A small encoder-decoder image transcriber, trained from scratch: batches of 256, trained on analogue clock faces.
Rows from block 2 of the image encoder of a small encoder-decoder image transcriber, named by matrix and row number. Rows with one number belong to one channel. Each number is 50 + 15 x the weight over its row's rms, rounded and kept within 0 to 99. All counts start at 0. After the name is the row's rms in percent of the matrix's.
After each channel's rows are labels from the 100 images, of 14848, where the channel reaches its highest value: "top examples" is what is common among them. Only what is clearly more common there than usual is listed. The data: analogue clock faces. In brackets: how many of the 100.
# convs0: first 3x3 conv, stride 2 (encoder.blocks.2.convs.0.weight, 96x64x3x3, each kernel summed), inputs 0-63
# convs1: second 3x3 conv (encoder.blocks.2.convs.1.weight, 96x96x3x3, transposed, each kernel summed), outputs 0-95

convs0.61 099:61 50 38 44 36 69 45 68 46 59 34 62 45 58 29 40 35 54 59 79 47 62 35 47 51 95 72 36 58 62 80 24 46 47 28 56 41 29 46 45 40 49 66 53 75 71 34 31 26 62 36 39 33 35 60 73 42 54 49 34 48 43 45 67
convs1.61 110:50 58 51 32 34 38 58 64 50 40 23 53 69 38 57 61 49 66 49 30 48 24 36 18 47 52 65 59 68 55 36 78 38 80 67 62 41 55 35 60 38 57 49 62 76 60 60 39 18 52 54 38 59 45 43 39 48 74 58 47 77 57 33 56 41 40 48 25 54 46 35 43 49 04 42 59 22 26 27 66 55 21 37 36 59 53 47 50 60 29 39 62 59 59 28 47
top examples: minute hand past 5 (83); minutes: 25 to 29 (83)

convs0.41 083:47 60 66 17 30 75 61 56 36 43 51 47 32 64 35 63 52 51 58 60 25 59 91 48 36 54 88 55 39 61 54 67 63 57 24 47 71 57 44 32 49 30 47 53 60 76 27 45 58 41 48 27 34 51 45 42 51 56 32 46 38 63 26 45
convs1.41 106:97 46 48 61 35 31 30 60 48 59 44 67 55 52 78 62 58 37 46 67 64 17 68 54 61 61 60 73 26 60 54 70 59 58 48 41 29 51 72 58 49 32 75 49 74 26 49 51 40 42 68 27 35 57 50 42 71 92 56 30 31 51 45 67 41 58 68 55 34 43 70 35 39 21 35 46 55 44 50 49 26 66 40 63 49 50 43 42 56 53 53 46 33 68 42 41
top examples: minute hand past 3 (68); minutes: 15 to 19 (68)

convs0.36 102:63 56 38 37 71 30 44 51 37 25 23 73 46 59 32 55 84 79 54 58 58 40 61 63 44 49 35 37 50 21 50 40 49 50 15 40 57 47 40 46 50 60 52 48 70 47 55 43 67 48 26 29 35 60 31 46 38 51 66 23 51 78 43 72
convs1.36 112:49 57 34 68 39 74 53 26 27 16 38 10 27 42 59 33 54 39 51 35 56 57 48 32 64 48 53 53 68 45 40 32 64 30 48 53 50 66 49 69 41 47 63 65 53 42 48 67 44 24 38 19 56 51 60 57 34 11 42 66 38 18 32 46 47 38 68 58 55 54 22 69 52 60 44 36 45 43 60 64 46 12 46 42 51 41 67 51 57 32 47 27 26 41 47 57
top examples: minute hand past 3 (32); minutes: 15 to 19 (32); minute hand past 8 (26); minutes: 40 to 44 (26)

convs0.6 094:48 35 44 43 44 59 42 45 59 29 36 46 63 37 32 42 39 62 71 84 53 52 49 58 35 53 74 65 33 35 52 41 55 35 52 34 27 47 89 53 67 49 60 32 19 53 44 64 51 68 48 97 57 40 35 45 36 42 59 61 62 52 75 35
convs1.6 081:50 58 51 05 38 43 47 51 57 55 54 48 64 59 56 36 65 59 75 82 41 18 37 25 33 33 37 29 49 68 48 36 44 42 36 55 62 69 45 43 35 58 58 31 37 46 47 50 36 46 56 45 63 76 45 32 15 63 63 56 56 45 39 34 48 43 50 38 30 62 61 35 40 61 56 45 61 34 59 15 72 49 70 74 30 61 41 60 44 30 58 59 70 75 29 26
top examples: minute hand past 11 (38); minutes: 55 to 59 (38)

convs0.47 083:47 52 50 65 71 75 45 56 71 80 58 60 63 11 62 51 73 37 71 61 42 70 57 73 52 51 46 71 32 52 44 51 53 61 35 44 64 60 37 28 44 20 23 38 28 47 44 46 39 48 37 49 42 20 57 37 45 41 40 39 36 78 54 58
convs1.47 087:28 43 55 51 55 34 40 23 34 55 43 69 52 56 49 43 73 31 66 60 24 45 36 43 25 37 55 42 38 32 60 53 52 49 40 41 45 26 42 50 53 58 27 46 19 46 66 48 36 68 28 58 33 60 37 46 66 43 48 87 57 57 57 55 21 65 65 58 42 81 54 47 79 47 50 23 45 47 53 57 32 28 46 57 82 13 50 38 48 41 32 30 45 22 50 53
top examples: minute hand past 12 (31); minutes: 0 to 4 (31); minute hand past 8 (28); minutes: 40 to 44 (28)

convs0.10 098:36 58 62 72 35 50 39 37 48 58 35 39 42 44 33 20 66 37 54 24 49 46 49 32 60 43 40 32 55 46 63 31 41 41 68 53 36 35 78 52 41 99 38 52 62 76 41 48 43 47 47 65 43 55 51 49 53 57 39 38 22 59 56 38
convs1.10 096:42 45 70 56 59 45 66 47 61 47 44 27 53 36 31 59 63 60 31 57 69 90 64 69 39 55 34 65 49 33 53 24 48 30 46 55 39 40 67 23 48 32 65 24 49 29 34 29 14 47 60 42 35 51 44 53 41 62 57 41 67 22 61 56 58 25 48 63 69 24 88 47 43 64 48 31 60 52 31 46 57 53 51 51 46 49 85 38 33 36 46 53 47 25 49 54
top examples: minute hand past 10 (40); minutes: 50 to 54 (40)

convs0.8 095:46 64 60 51 47 70 74 77 36 45 38 46 32 50 34 55 54 63 52 75 46 37 89 55 56 50 57 39 40 69 80 65 75 41 55 86 32 55 62 67 53 53 51 41 65 47 20 40 53 47 38 59 26 28 65 58 46 31 42 31 32 50 61 43
convs1.8 104:70 25 69 25 52 33 53 60 40 48 33 49 57 64 59 52 82 59 53 31 59 33 42 53 62 48 57 68 45 55 66 65 52 39 40 31 36 35 43 37 46 56 65 29 33 58 54 50 35 59 67 38 72 68 41 48 63 77 61 37 35 34 62 66 37 27 49 39 41 38 62 47 39 00 47 54 74 64 34 44 10 49 43 35 27 74 53 72 46 54 39 41 61 72 66 56
top examples: minute hand past 3 (37); minutes: 15 to 19 (37); minute hand past 7 (35); minutes: 35 to 39 (35)

convs0.94 102:34 33 50 42 51 52 47 35 60 37 28 33 49 32 36 28 17 50 35 60 54 53 33 56 61 67 84 60 43 37 66 47 53 15 58 47 64 51 53 82 55 46 41 47 71 51 76 39 41 57 59 77 59 52 65 60 42 37 82 38 58 44 22 55
convs1.94 096:42 56 57 62 44 39 48 31 49 32 31 27 58 54 48 76 09 59 52 42 42 33 50 52 55 84 53 40 40 54 34 55 32 67 65 65 60 71 31 60 50 10 63 77 68 47 67 48 33 61 36 71 35 49 39 60 55 57 55 45 78 76 53 31 53 77 47 49 54 44 58 78 43 11 46 44 25 64 61 52 66 51 51 38 43 44 36 48 52 56 63 56 47 82 59 44
top examples: minute hand past 2 (41); minutes: 10 to 14 (41)

convs0.40 103:53 25 81 46 35 45 47 44 80 59 69 57 51 68 78 28 52 65 67 34 45 52 77 65 31 52 63 69 40 60 47 49 57 46 48 36 40 75 46 63 66 34 38 50 09 51 74 53 55 37 47 42 79 59 37 54 38 37 36 26 56 56 51 61
convs1.40 094:45 45 34 08 51 39 40 57 55 45 54 50 74 50 79 57 52 49 52 50 49 19 49 61 53 44 47 28 38 66 41 57 35 26 19 77 72 56 48 52 42 53 36 17 34 21 63 48 58 38 57 51 41 34 47 47 79 17 27 63 73 58 25 58 54 55 43 57 29 58 27 32 52 56 58 43 44 41 27 63 72 65 49 48 75 44 53 57 50 48 49 22 40 49 60 28
top examples: minute hand past 2 (35); minutes: 10 to 14 (35)

convs0.38 097:69 39 62 50 52 55 17 45 30 49 57 25 57 46 34 41 27 41 62 60 55 75 40 41 36 63 64 56 32 67 59 26 33 45 28 54 24 74 82 24 61 49 59 39 45 48 51 58 47 26 50 83 72 51 43 58 72 39 48 42 57 45 33 41
convs1.38 103:67 99 48 52 52 48 46 44 57 58 50 37 56 64 40 33 21 54 25 35 54 37 41 36 47 73 23 37 43 44 27 67 58 46 31 49 56 33 53 36 43 51 55 53 37 50 49 25 34 57 39 42 52 41 48 55 44 55 44 65 50 22 39 57 70 23 61 77 58 92 62 20 61 73 63 65 36 24 42 40 72 40 54 70 42 60 34 41 31 73 38 53 60 53 56 51
top examples: four ticks (75); minute hand past 3 (56); minutes: 15 to 19 (56); minute hand past 9 (28)

convs0.32 096:41 23 36 47 38 60 29 40 51 40 49 23 58 38 36 40 40 58 34 31 35 35 67 59 42 29 77 50 23 68 75 54 40 41 61 21 56 43 63 51 31 42 51 65 47 68 87 44 41 45 48 69 67 40 85 54 41 41 50 56 69 35 42 45
convs1.32 089:15 38 43 72 67 46 37 67 64 62 41 61 60 58 51 55 17 53 70 59 39 43 43 52 64 60 24 35 23 45 50 57 42 27 70 62 56 55 34 38 63 37 43 62 69 63 14 59 44 53 55 42 41 47 33 68 18 66 40 60 53 66 56 59 28 66 46 38 60 56 64 69 28 35 32 69 57 58 69 56 23 44 59 45 34 71 45 52 83 54 59 70 47 36 43 77
top examples: minute hand past 7 (26); minutes: 35 to 39 (26)

convs0.45 104:68 51 80 68 53 29 69 46 39 33 34 48 66 59 39 55 71 83 28 61 50 34 27 21 55 45 25 54 57 72 55 50 60 43 51 48 41 43 78 32 37 73 49 42 60 60 82 32 60 52 48 48 41 49 54 52 63 44 41 37 25 64 36 30
convs1.45 104:49 37 38 62 47 54 56 48 43 24 56 37 52 42 46 31 56 33 31 28 41 77 47 57 47 67 56 65 34 46 61 34 70 34 35 64 67 30 61 36 17 54 49 51 32 44 47 40 31 38 33 23 73 58 30 32 61 13 44 28 27 29 77 54 46 46 32 73 72 52 52 44 37 68 36 46 36 45 55 42 38 24 59 37 18 79 59 53 40 26 44 46 49 54 46 46
top examples: hour 4 (54); dots (52)

convs0.76 091:38 25 38 57 49 39 56 60 58 56 05 34 51 46 70 22 34 49 28 50 62 35 31 41 41 51 34 68 48 39 59 57 68 54 75 48 73 46 52 42 20 17 57 45 35 59 42 39 40 33 47 58 88 62 55 62 48 47 66 51 59 65 66 50
convs1.76 093:20 41 59 61 45 36 70 49 56 21 69 53 65 51 67 60 66 60 74 33 33 46 59 48 53 45 46 48 41 38 30 54 77 58 52 50 38 33 41 35 50 30 57 64 39 25 59 67 58 70 47 64 65 20 54 54 32 32 53 43 73 63 58 77 37 67 49 55 38 45 35 57 46 61 43 29 56 41 93 63 54 32 84 30 53 51 74 35 53 29 75 30 37 45 37 50
top examples: four ticks (50); minute hand past 4 (35); minutes: 20 to 24 (35)

convs0.34 109:66 33 67 62 61 63 51 47 56 34 51 21 58 58 45 99 50 44 57 78 33 69 39 60 37 73 78 60 69 47 49 47 41 39 60 31 48 51 74 60 74 40 38 40 47 61 40 39 29 23 37 41 56 55 46 33 46 56 65 48 58 39 55 36
convs1.34 095:55 75 47 24 31 35 26 45 51 75 44 42 23 60 65 36 36 46 41 66 78 12 54 52 61 52 36 46 61 59 38 22 41 74 59 60 07 60 60 72 46 43 60 38 41 37 53 43 54 37 42 42 56 50 63 32 45 45 59 35 29 52 25 55 80 40 37 62 54 58 40 39 74 53 46 54 50 55 65 32 60 45 59 32 52 62 35 64 37 33 16 46 58 23 43 68
top examples: minute hand past 11 (26); minute hand past 9 (26); minutes: 55 to 59 (26); minutes: 45 to 49 (26)

convs0.30 097:30 30 55 40 69 48 52 70 36 47 58 51 31 51 23 52 64 37 49 65 44 46 69 46 34 26 50 36 46 36 77 45 58 46 44 56 51 30 99 33 49 89 40 57 46 51 36 68 59 46 60 65 50 26 48 19 57 44 40 67 46 51 63 38
convs1.30 086:63 34 77 56 46 47 59 36 59 59 59 54 37 25 54 30 61 47 52 72 37 55 29 58 73 41 25 42 43 48 60 40 48 40 62 53 67 52 85 46 48 53 48 48 52 58 60 68 39 50 23 25 50 40 53 25 21 44 82 35 72 25 64 50 44 29 33 44 53 37 70 55 43 73 70 30 69 54 70 46 41 44 28 62 50 72 48 61 42 14 73 61 58 54 30 33
top examples: hour 2 (41)

convs0.88 100:91 53 61 36 82 71 36 30 64 50 42 50 51 70 45 55 66 52 52 44 52 23 35 60 48 13 51 55 34 83 55 57 73 47 25 59 60 38 50 56 67 34 55 78 53 49 48 53 45 55 54 56 35 36 51 50 53 28 44 75 34 37 46 31
convs1.88 100:75 57 44 90 40 25 33 42 46 64 72 51 48 54 32 30 52 53 43 74 80 47 42 58 42 38 34 45 55 47 20 73 69 60 47 33 32 29 63 72 58 52 46 45 52 38 54 65 41 43 35 30 68 40 37 57 71 54 48 55 13 32 65 66 42 42 58 39 38 53 67 46 56 47 59 53 70 74 55 64 45 51 28 78 59 52 43 35 54 67 86 37 31 72 47 55
top examples: minute hand past 2 (32); minutes: 10 to 14 (32)

convs0.29 080:52 48 41 34 38 75 48 45 68 64 24 33 54 24 48 38 27 39 53 21 31 38 49 65 56 44 60 40 38 08 75 64 50 61 67 48 47 36 31 47 45 61 34 51 43 26 89 45 40 40 51 37 52 36 52 28 56 69 31 45 37 47 37 50
convs1.29 090:34 62 72 88 47 55 43 45 41 43 35 45 51 59 61 74 42 40 58 60 46 56 41 60 48 58 49 41 38 41 67 72 55 61 58 79 54 53 31 29 60 33 61 38 34 24 51 57 28 63 39 56 39 72 67 43 44 70 72 67 52 72 71 57 52 79 56 61 67 59 44 43 42 19 82 68 67 61 70 40 38 47 42 47 49 48 75 26 64 81 55 51 52 26 53 79
top examples: minute hand past 12 (52); minutes: 0 to 4 (52)

convs0.72 096:32 57 31 50 48 45 34 43 49 46 38 51 46 56 31 38 57 43 20 19 50 42 49 41 66 47 11 67 49 77 44 64 31 76 59 70 42 47 86 53 43 87 39 67 79 51 48 34 51 52 38 57 57 70 42 43 36 42 31 49 50 40 49 64
convs1.72 112:48 59 41 72 53 49 39 68 34 28 41 49 54 52 44 51 28 50 24 50 63 82 57 44 27 39 50 49 37 54 52 27 60 40 23 45 44 45 35 26 42 42 85 25 62 15 19 31 39 66 34 32 61 38 54 30 39 59 63 45 68 20 63 59 44 53 46 60 76 28 48 53 42 33 44 20 48 46 64 66 43 31 45 27 48 42 67 26 52 53 72 54 50 48 29 54
top examples: minute hand past 10 (42); minutes: 50 to 54 (42)

convs0.90 107:71 54 55 54 63 65 32 65 34 49 60 49 67 71 29 64 41 66 58 30 39 55 64 66 32 60 75 53 55 82 50 43 65 36 31 54 31 43 50 35 57 46 60 70 61 94 29 56 38 25 70 41 49 49 50 74 46 56 45 36 35 25 53 38
convs1.90 087:54 40 47 47 44 35 42 49 71 94 30 63 52 51 53 23 45 50 68 45 78 43 63 46 66 31 28 47 59 84 33 82 52 43 61 43 23 52 38 62 36 57 59 39 61 45 62 58 50 71 42 27 73 55 43 55 40 43 55 58 20 30 41 49 52 29 30 43 44 53 55 55 46 48 37 74 57 46 31 47 49 64 46 50 32 66 36 65 61 88 42 35 34 88 56 57
top examples: minute hand past 11 (32); minutes: 55 to 59 (32)

convs0.17 087:27 49 52 49 60 55 60 45 37 22 55 40 21 39 45 40 67 42 58 48 27 33 66 62 64 51 46 39 43 46 82 36 62 47 54 37 25 29 99 38 65 35 66 48 34 41 57 33 66 57 63 54 55 40 58 57 38 30 59 37 61 82 61 40
convs1.17 103:30 44 55 37 48 47 39 31 76 36 51 42 42 60 42 46 75 57 59 51 42 34 54 52 79 41 18 29 57 41 53 40 64 32 40 62 65 64 83 39 51 53 48 29 48 43 62 70 56 24 45 42 33 44 39 51 08 51 63 46 63 40 65 49 55 24 37 61 37 25 59 28 27 83 42 39 76 31 34 45 72 32 59 60 48 52 60 70 64 51 67 35 52 43 33 32
top examples: four ticks (66)

convs0.16 093:73 58 52 41 46 43 29 64 36 66 43 44 54 40 40 56 62 43 22 47 54 26 60 56 47 56 35 62 22 67 61 46 26 36 24 66 49 66 72 48 39 81 50 63 49 51 66 83 75 44 31 81 67 38 26 40 44 51 56 42 35 49 29 46
convs1.16 089:65 53 57 65 58 69 61 65 58 37 35 57 57 47 48 40 55 54 50 42 56 73 23 32 54 57 16 67 20 53 31 39 97 49 54 28 48 17 45 18 68 70 38 37 22 68 63 37 48 71 44 28 63 40 39 50 78 45 27 60 56 45 70 64 30 55 63 63 65 57 47 48 44 48 38 36 67 55 43 44 44 37 32 66 26 61 36 48 48 63 58 54 41 49 39 41
top examples: minute hand past 7 (46); minutes: 35 to 39 (46)

convs0.43 103:38 33 48 35 55 14 45 59 48 37 35 47 59 45 47 71 71 50 11 89 62 44 34 37 44 39 31 49 66 50 64 58 54 61 76 71 80 49 57 41 35 37 47 41 74 44 39 28 60 44 53 50 63 61 64 36 47 67 60 50 71 54 47 26
convs1.43 100:51 56 71 74 45 60 51 44 38 33 63 39 25 30 77 40 48 48 42 34 42 33 56 49 61 35 52 42 43 46 58 21 63 50 58 52 23 43 38 63 58 54 68 61 33 24 57 71 57 66 43 49 61 34 64 44 30 26 72 49 26 25 46 40 38 62 44 46 64 24 52 57 32 45 37 39 58 60 68 51 21 22 61 21 42 35 39 48 36 32 68 28 29 39 20 71
top examples: minute hand past 3 (37); minutes: 15 to 19 (37)

convs0.66 102:67 51 49 46 45 38 70 59 52 25 55 66 47 33 58 67 78 34 41 29 72 31 85 53 34 37 40 42 41 54 60 33 94 47 38 40 39 67 40 50 52 47 41 45 18 39 66 43 44 58 48 56 77 49 59 47 33 84 60 49 58 34 42 54
convs1.66 102:67 46 68 54 41 63 36 20 61 59 52 37 34 50 40 60 48 49 56 45 41 41 26 66 73 24 51 40 71 48 52 40 27 25 57 32 33 66 82 53 63 38 58 61 55 42 23 67 74 50 54 33 51 39 49 71 60 58 48 79 64 59 32 36 54 41 55 54 49 31 36 55 42 47 65 59 34 67 54 38 37 37 53 60 99 35 26 44 44 60 50 20 47 80 57 42
top examples: four ticks (63); minute hand past 6 (49); minutes: 30 to 34 (49); minute hand past 12 (27)

convs0.1 101:53 29 43 42 56 41 45 50 46 52 45 34 60 61 56 49 66 58 28 23 31 38 99 49 36 47 64 64 39 27 43 37 44 44 51 33 50 34 50 37 28 26 51 74 22 86 58 41 45 57 56 33 45 43 73 42 52 70 53 44 55 46 72 46
convs1.1 096:61 79 31 76 52 67 35 68 44 45 67 41 40 46 44 58 30 40 47 63 72 33 59 44 54 39 78 45 31 29 49 42 44 35 31 39 49 38 64 45 39 70 50 66 48 47 37 47 28 14 65 42 34 52 38 58 30 60 58 60 28 74 29 38 50 29 57 75 75 74 48 64 78 62 49 62 50 25 33 70 51 58 47 52 53 45 49 48 54 77 69 62 29 45 27 73
top examples: minute hand past 3 (27); minutes: 15 to 19 (27); hour 5 (26)

convs0.56 103:42 53 76 50 66 68 41 50 65 70 34 44 27 40 42 25 68 50 43 35 45 30 39 59 42 38 35 61 39 41 36 37 52 47 68 53 59 52 63 91 44 73 44 71 69 37 52 64 82 42 38 54 79 68 62 31 24 39 47 30 65 45 50 54
convs1.56 090:48 51 40 78 52 53 65 62 44 18 67 45 50 65 39 38 34 22 14 58 77 32 46 43 38 52 65 61 72 38 58 26 46 59 47 52 40 49 64 38 40 33 58 20 58 33 49 19 53 49 64 44 18 46 31 37 39 57 24 64 18 36 46 69 80 37 26 52 53 44 29 40 37 62 27 48 39 21 55 41 53 63 33 37 51 46 55 47 59 42 41 34 53 61 52 57
top examples: minute hand past 10 (29); minutes: 50 to 54 (29)

convs0.82 102:29 58 34 43 54 55 64 37 21 21 22 37 58 38 62 82 71 73 23 69 40 51 34 53 38 29 44 55 47 48 50 57 63 76 47 58 45 66 41 50 63 76 61 32 75 26 47 48 57 33 44 50 36 78 57 56 51 58 38 40 31 44 40 51
convs1.82 121:23 44 57 51 44 78 40 45 39 29 58 17 32 47 22 75 55 41 38 25 66 66 58 48 41 66 77 45 47 59 47 32 46 27 59 66 62 44 41 40 38 44 55 65 36 49 51 48 41 50 16 49 57 65 49 51 56 36 57 51 22 10 70 50 60 52 52 33 49 18 67 44 35 46 26 59 55 66 52 37 48 56 43 10 31 60 43 51 36 43 71 59 56 35 49 72
top examples: minute hand past 4 (32); minutes: 20 to 24 (32)

convs0.50 097:45 57 64 45 51 49 95 62 52 40 44 12 74 66 43 70 49 44 71 39 37 47 75 41 42 55 69 39 40 48 45 56 62 53 54 38 62 58 59 29 66 63 25 45 38 62 76 53 43 47 60 60 31 69 39 49 38 53 31 47 34 41 54 92
convs1.50 103:70 24 58 29 32 59 60 37 39 54 42 55 47 38 73 65 55 36 46 32 81 55 49 76 64 70 56 93 37 61 60 41 44 58 46 30 40 49 34 48 41 41 61 32 57 49 49 56 38 40 75 60 32 52 48 44 96 34 36 46 57 85 39 84 46 53 43 76 58 41 54 60 49 49 37 29 42 52 63 33 46 46 46 51 17 69 50 48 26 43 36 44 60 47 40 65
top examples: minute hand past 1 (26); minutes: 5 to 9 (26)

convs0.4 112:65 42 45 54 51 39 22 22 55 44 44 77 54 50 65 36 62 39 77 52 35 48 47 78 56 34 43 54 44 48 62 39 44 40 33 54 39 34 33 52 42 41 62 43 86 53 54 44 49 48 62 35 62 44 81 51 27 27 61 24 47 85 78 35
convs1.4 118:23 30 24 40 43 34 39 44 23 48 51 39 51 39 15 38 56 46 49 38 31 50 58 42 14 39 47 37 47 28 47 63 55 40 47 68 48 51 45 51 41 37 47 53 61 50 43 41 46 37 15 42 40 39 21 50 23 20 26 63 53 35 55 43 17 43 36 43 49 43 38 25 52 44 53 45 36 57 50 59 34 48 11 54 41 21 73 34 33 37 38 35 49 28 35 36
top examples: hour 10 (30)

convs0.37 101:71 45 62 47 58 65 41 46 52 60 55 69 15 83 73 55 57 37 46 65 39 49 80 38 57 41 40 68 42 59 47 68 51 27 33 64 71 19 59 35 31 30 47 45 60 42 29 42 43 40 40 68 41 51 35 29 64 33 28 32 55 55 28 51
convs1.37 084:65 47 27 46 39 34 15 59 58 48 70 75 43 33 69 33 28 49 52 63 52 22 41 70 46 33 65 45 73 52 64 34 52 56 18 28 39 38 43 46 73 69 38 56 40 50 65 47 38 42 75 42 60 59 45 62 58 36 66 40 45 14 33 41 38 45 51 39 41 46 61 21 86 54 65 42 74 57 36 58 46 62 25 65 60 37 62 37 24 44 43 50 50 66 58 34
top examples: minute hand past 7 (42); minutes: 35 to 39 (42); hour 1 (33)

convs0.58 096:49 35 56 46 46 49 26 84 34 79 52 45 56 58 15 55 43 63 54 29 55 45 97 26 42 62 57 45 56 52 63 55 70 50 29 46 28 49 70 39 44 43 66 65 33 90 63 42 45 41 55 53 61 41 64 59 35 58 47 33 44 52 47 57
convs1.58 110:69 50 45 49 58 48 71 49 75 68 33 60 40 60 58 78 49 27 57 19 42 44 10 51 81 21 21 56 67 52 44 75 47 33 56 39 69 45 60 49 45 63 54 47 59 59 35 52 34 62 78 19 43 47 41 44 33 85 47 39 40 63 31 70 43 31 43 61 50 51 34 51 39 49 29 52 43 34 26 57 38 53 68 54 50 64 45 70 54 60 58 47 32 72 33 47
top examples: minute hand past 1 (30); minutes: 5 to 9 (30)

convs0.67 103:66 45 55 34 64 70 49 57 64 35 20 49 56 38 23 73 30 71 65 56 33 32 48 57 22 56 34 44 53 69 63 36 47 51 21 64 46 40 50 47 74 40 40 85 56 35 32 64 64 52 36 52 57 65 27 75 43 41 50 30 34 57 39 49
convs1.67 100:36 58 55 80 53 41 40 40 43 75 57 53 45 71 40 39 48 36 66 39 60 45 51 59 45 57 26 46 62 36 47 61 52 52 65 63 42 41 88 62 60 60 79 56 47 53 66 34 53 48 21 33 69 46 22 71 84 73 46 61 17 47 65 27 76 44 51 23 48 56 38 51 19 48 32 34 46 73 29 58 55 55 64 55 52 71 61 30 64 78 56 37 53 50 57 49
top examples: minute hand past 9 (47); minutes: 45 to 49 (47)

convs0.14 110:71 35 45 38 61 32 42 42 31 42 44 49 36 44 70 47 77 36 33 54 29 51 48 48 27 47 57 50 41 57 43 53 48 40 42 37 40 45 70 49 51 68 59 47 71 45 56 42 49 32 73 66 46 62 99 64 33 41 61 26 50 98 66 38
convs1.14 139:13 36 44 56 33 59 44 56 36 63 36 54 40 42 23 50 40 48 17 57 40 25 43 44 40 47 54 49 52 32 40 57 43 37 28 50 43 56 37 61 29 44 26 59 53 43 36 57 31 24 43 40 35 48 48 56 00 38 64 40 56 58 35 30 21 41 30 45 38 46 26 38 41 32 40 49 36 26 37 52 35 30 41 36 65 43 41 57 48 37 35 47 49 22 29 38
top examples: dots (53); hour 12 (29)

convs0.39 113:76 35 29 42 25 71 52 53 53 38 61 31 42 47 74 29 60 38 42 45 51 47 56 28 28 45 55 72 54 70 46 55 60 62 40 63 32 52 41 53 48 32 51 34 42 32 66 67 65 49 45 52 52 16 68 85 64 74 33 31 52 23 45 37
convs1.39 103:63 35 58 58 51 54 26 53 53 24 50 52 68 81 45 35 27 47 39 38 56 46 65 30 52 61 53 37 55 33 51 70 57 45 56 33 46 64 59 47 63 53 62 64 11 42 36 53 49 47 13 75 57 45 48 76 82 46 35 44 92 70 67 53 29 74 51 56 16 50 51 60 50 40 23 63 31 69 49 44 31 64 49 64 57 45 40 51 48 72 50 39 60 52 46 26
top examples: minute hand past 5 (49); minutes: 25 to 29 (49); minute hand past 12 (27); minutes: 0 to 4 (27)

convs0.70 096:26 37 16 47 36 35 43 53 30 58 61 55 61 45 40 49 59 50 10 26 27 40 47 55 50 29 45 52 63 42 57 55 42 69 75 58 37 42 73 28 46 71 56 39 39 53 52 72 66 39 51 62 66 51 62 64 38 76 54 76 31 56 57 24
convs1.70 085:36 53 54 69 42 32 46 70 51 40 43 58 33 36 50 43 46 36 46 50 40 55 54 43 33 39 26 40 47 55 63 71 51 03 72 53 66 45 22 29 51 75 60 39 55 53 37 55 75 33 36 36 50 54 52 47 16 43 54 43 34 27 63 50 55 57 70 52 54 38 73 36 18 40 47 57 87 23 50 55 48 51 36 43 34 55 49 37 64 35 69 85 56 31 65 70
top examples: minute hand past 7 (48); minutes: 35 to 39 (48); minute hand past 1 (29); minutes: 5 to 9 (29)

convs0.31 092:32 81 45 51 52 78 44 48 51 17 37 49 38 44 45 87 48 34 45 49 47 45 35 58 43 63 56 62 62 44 53 43 94 46 52 53 44 44 50 40 37 61 36 37 48 60 74 32 56 65 55 56 17 22 75 54 50 55 57 27 29 47 69 60
convs1.31 097:74 32 66 59 32 60 54 36 38 44 41 05 47 51 60 41 59 71 41 52 55 45 55 40 36 48 52 55 40 58 53 17 32 68 39 46 31 59 35 57 81 48 55 66 65 60 41 37 69 59 44 45 48 53 55 38 63 67 65 60 63 44 38 37 43 55 41 30 75 20 66 64 55 17 58 84 31 64 38 22 67 72 63 31 57 57 55 56 47 57 42 73 57 72 35 27
top examples: minute hand past 2 (40); minutes: 10 to 14 (40)

convs0.24 104:53 36 78 56 42 56 33 62 49 54 45 63 43 40 42 59 58 26 29 32 57 24 80 44 63 24 34 53 38 55 45 48 83 53 49 33 41 59 47 76 15 32 53 85 71 61 41 41 59 64 66 44 73 69 57 32 53 57 37 60 48 57 42 47
convs1.24 078:44 15 44 62 49 51 46 34 45 47 72 51 39 43 57 71 54 51 57 36 64 54 40 69 47 23 45 36 41 32 64 44 38 48 83 62 72 26 39 40 33 65 46 53 47 47 39 51 60 78 45 18 41 52 43 67 63 72 41 42 20 39 69 62 59 56 40 22 58 25 66 39 63 34 59 33 58 66 48 51 09 53 43 28 73 64 47 45 34 25 70 42 33 59 56 55
top examples: minute hand past 12 (39); minutes: 0 to 4 (39)

convs0.92 093:99 42 72 53 45 43 55 43 47 43 44 45 40 69 56 47 53 61 49 47 46 50 92 49 42 41 39 55 35 81 47 36 48 29 40 54 39 41 46 81 36 35 40 68 62 59 52 52 40 36 53 74 47 41 75 57 44 38 43 43 39 21 47 50
convs1.92 087:91 50 46 55 44 73 59 95 57 32 72 72 47 34 40 08 46 74 36 63 83 50 36 46 57 45 30 58 46 62 60 55 58 63 42 36 35 48 69 66 60 66 24 55 76 53 56 30 62 49 62 33 78 60 46 64 51 22 60 40 23 52 47 43 42 51 35 57 49 50 37 64 74 55 47 46 34 47 30 41 59 47 40 40 52 41 41 68 45 67 53 49 50 71 58 41
top examples: minute hand past 12 (32); minutes: 0 to 4 (32)